Rows from block 4 of a small image flow-matching model, named by matrix and row number. Rows with one number belong to one neuron. Each number is 128 + 24 x the weight over its row's rms, rounded and kept within 0 to 255. All counts start at 0. Numbers have three digits each. After the name is the row's rms in percent of the matrix's.
After each neuron's rows are labels from the 100 images, of 14976 (inputs lightly noised), where the neuron reaches its highest value: "patch colour" is the nearest of a few named colours to the mean colour under the peak; "peak on" is the class under the peak. Only what is clearly more common there than usual is listed. The data: rendered made-up planets.
# fc1: MLP up (model.blocks.4.mlp.fc1.weight, 320x160), inputs 80-159
# fc2: MLP down (model.blocks.4.mlp.fc2.weight, 160x320, transposed), outputs 80-159

fc1.119 146:128118132115112121162125116134119127098112131129112087117075071128129134160178173097121124120161088102118137122139158126140078152109111162125103141122138150137146119156110138160109160101133113098096101086136146082112107156137106144144121146
fc2.119 124:159100128138134096162124113137116108089095160149110128123135173127127151169074146123125143097095091109121156131148146109140138153121095153116135151097127120136145117071140100104110137133124128132119137146162116157149092076105153164148158158
patch colour: white
peak on: planet

fc1.115 236:124134101117150137154176167110140123114136164111115097117112150082131098138136162108155105096105104075085155150147156112139096156085106145143092147116151139135136125109150143123134138152148116098114092112143108095131116138108078065105158128
fc2.115 282:168145136144125130138093126108105131114133159113092123108162164093138179158102156108125105087109112111116138141188133115132139155122063165101127160114142132116116172091155070111106153124158126113105122114158085165161101085126136163120153139
patch colour: red; brown
peak on: planet

fc1.137 040:121134128159162096142107123163116103101150100114141147122178147160112137072095137132173103083125161152130113135152089143148126112123109125163125141110155127090107140085117096110148122123174159083120138160130202138111141110152152131121116137
fc2.137 042:123149151112115148069154138110145138112114119122139112147114106158116108155115098142075148175137072142153143123120153129154147112125153109136154140111108166128097142125168190116091112151135114144131105107155105107151157127121122092158120094
patch colour: grey
peak on: planet

fc1.77 155:121134120153128141121121130129111155101138086153145137177095086148101127153137161103117121142139139144111120146098151116121107091123116148119122123098119152121141107129086139110126250098125158137108134136156155152119133160132089118134080172
fc2.77 137:110103131086133147160161143108126129099118118088148125184119144160136135165139171156130120132137110135108128108085128123136129136109121114157103120120132100136105123120103167137150098096155107119142117129094170080133166140156194131135144110
patch colour: pink; grey
peak on: planet

fc1.229 245:116116125136148116124153124104098094129107153151094118125094151097131116136127135125172123130113123148080148110115133132117095101131123149133095142150180106159157134114119125147112119194133117150119153110136097095127100126108101097132134132
fc2.229 276:105150127129125144130158136124149131134127157128116111118124146144139079140129116067114122110127104117113102130140151166103129165108129132127154080123116148140110144146173104138146131096129201122131151130121099166166073106144122039120135116
patch colour: brown
peak on: planet

fc1.54 158:138132094099149138120156121132137128142112127103145084114082148101092102111144143138117105122123115081110102118113163144127108145078108153157123148128110165114132151145134114151101161132158157093109078062145118121153150125145141077135146118
fc2.54 128:149152127175132144108111132112107194125167134141091119101154134097131149145090139145117091112069095117134139144172131105145147109123073171131169150110106120128099133091148120086124158140128168100083133110136106151157115142165096149123155154
patch colour: white; pink
peak on: planet

fc1.190 079:107126113097126115135137119133128133125119159137129086129081110148121132156113135095130137125155071074123112106142133132145077153071121132182119138125120164106132121154135122130138148117152124101126116066154120128138130124134119105112142123
fc2.190 081:152099143141139141119127133141118139101126105144124109134132142135116113190027159118113108121082109143135123154122147122110111116149089160110141151091112107140123137087130146093132188123130154105111133137128136154143102088155150156158130169
patch colour: red; brown
peak on: planet

fc1.28 042:191133164157098097140119123121124117105096153139162173102137175115142140125144129119129175133165113116098171131149161151132166115106131133124131107159139113129110121111135134105145120113093123131105169110191091131151125091157140133122130146
fc2.28 038:101157145120147148122130126130114082122144117088085104152159105124125099126177141133130070141139134122121124082129104127140167196151163139138122144137159140131142123070136155175118106136138176117155132125092114094118126149120096148122134106
patch colour: grey; brown
peak on: planet; ring

fc1.92 035:143136107151151125109146152123164086110143096124159208115118162112104155124104114092115170158171122106140126121143133160158150123110125124125123164175109154139073131067169112135134096140132077136125112141126126139170136077141163129124209138
fc2.92 037:134164141164152154148111132136100128131123145140097102160152103137126095124108140103139095137119119117090162102129131095105167110153147193106117122105147098138142084138109171136148134132169184128126125138128168114125126135121079161154103138
patch colour: grey
peak on: planet

fc1.78 188:154155147143104120102117122106151151123082101153141105136123137124127121119159111171112154204147135113139138128077151141108114065118151147101108132162094141090161140098069117152122172104107139123135142087116128131107147141169131170124082135
fc2.78 169:148113139112150137131127117149131108111100140125097099141162112115124143160139153106121123138126112134127136116164109097133128210142107188095135148107159108129164148096133158155034167118164109140095133097146078122119117144130135139164111147
patch colour: pink; white
peak on: planet

fc1.232 221:130124101093154130164161140130122118118131161105111084123103141095124113145139174101145106100099101059078134115160156130141108149094088150136075142120162135146147126142132137154120144126182122106094081100140118084129108138127126075124161127
fc2.232 221:178122141132129110143098117132110132108108159119084140100144155108133188138123139129128134087096106106124155121181136104139161164126071159113141146111135109118113170094124069112114121119148124121092131112163092162170099095117140158130163135
patch colour: red
peak on: planet

fc1.157 033:129143115160134130145062097119102133138145142158137116129138113105139131115129121115127103126133129104098132118158141137146130097123134168122130149140074134119111095139154087109136185115111111135123130092145112169138122137133112115093116101
fc2.157 034:102089114086104128162132174157149134111143084136107114156108125183114111127131154079097144154151129118144084146119177128116117146125122110166164131107155136140126154089107166101162127108125136132130113155118127108134123101136150151151140091
patch colour: orange
peak on: planet

fc1.32 150:135123073118154148095153133130176139153114129114151061121114146066115121119155157150130120122102172084131135118115136150116091138116139139122117157156134129124182148138134128157089122125141160099119110053129149111127106149161125100131131133
fc2.32 142:126150147165140121114100125131088140168128143127106140095125143126095121132091090134148122117086087167092123150175150086153135139148132132140163123109101125154104156139132122094112134192136128157119161134141081137149133109141081128136127144
patch colour: grey
peak on: planet

fc1.227 059:118148139122123154141119116131062141114131160153151109156102078151142123143117114086147098120152106085124099103168133134163084110110133147152120124121098149100123130117132109129137158109123148119118153083139115127133126143137096087090127122
fc2.227 067:118085126104125142137126146161151129102140084117113090168106137158124110174095174098080103152118096138134100177101173163137122128114120112124142147091160109156110149105140150091138134117130094110134116129116132103149109080141162133151136111
patch colour: brown; orange
peak on: planet

fc1.290 059:111145137116125140133138101121107122130130109125127101153112047119151127152133146093112100120163084099129134119174149147174105127115121139130136153116127152119096124158144109135115155113126133099123115072138129093118105138139106111118100117
fc2.290 068:140092149108109108144097140160122139080119097154139126148108158138116130157084155108092128133071135135155107176135132129092130109139121134128139160093148108136129122084145110083151152110134102139101117141119130138130091113138158163164153135
patch colour: white
peak on: planet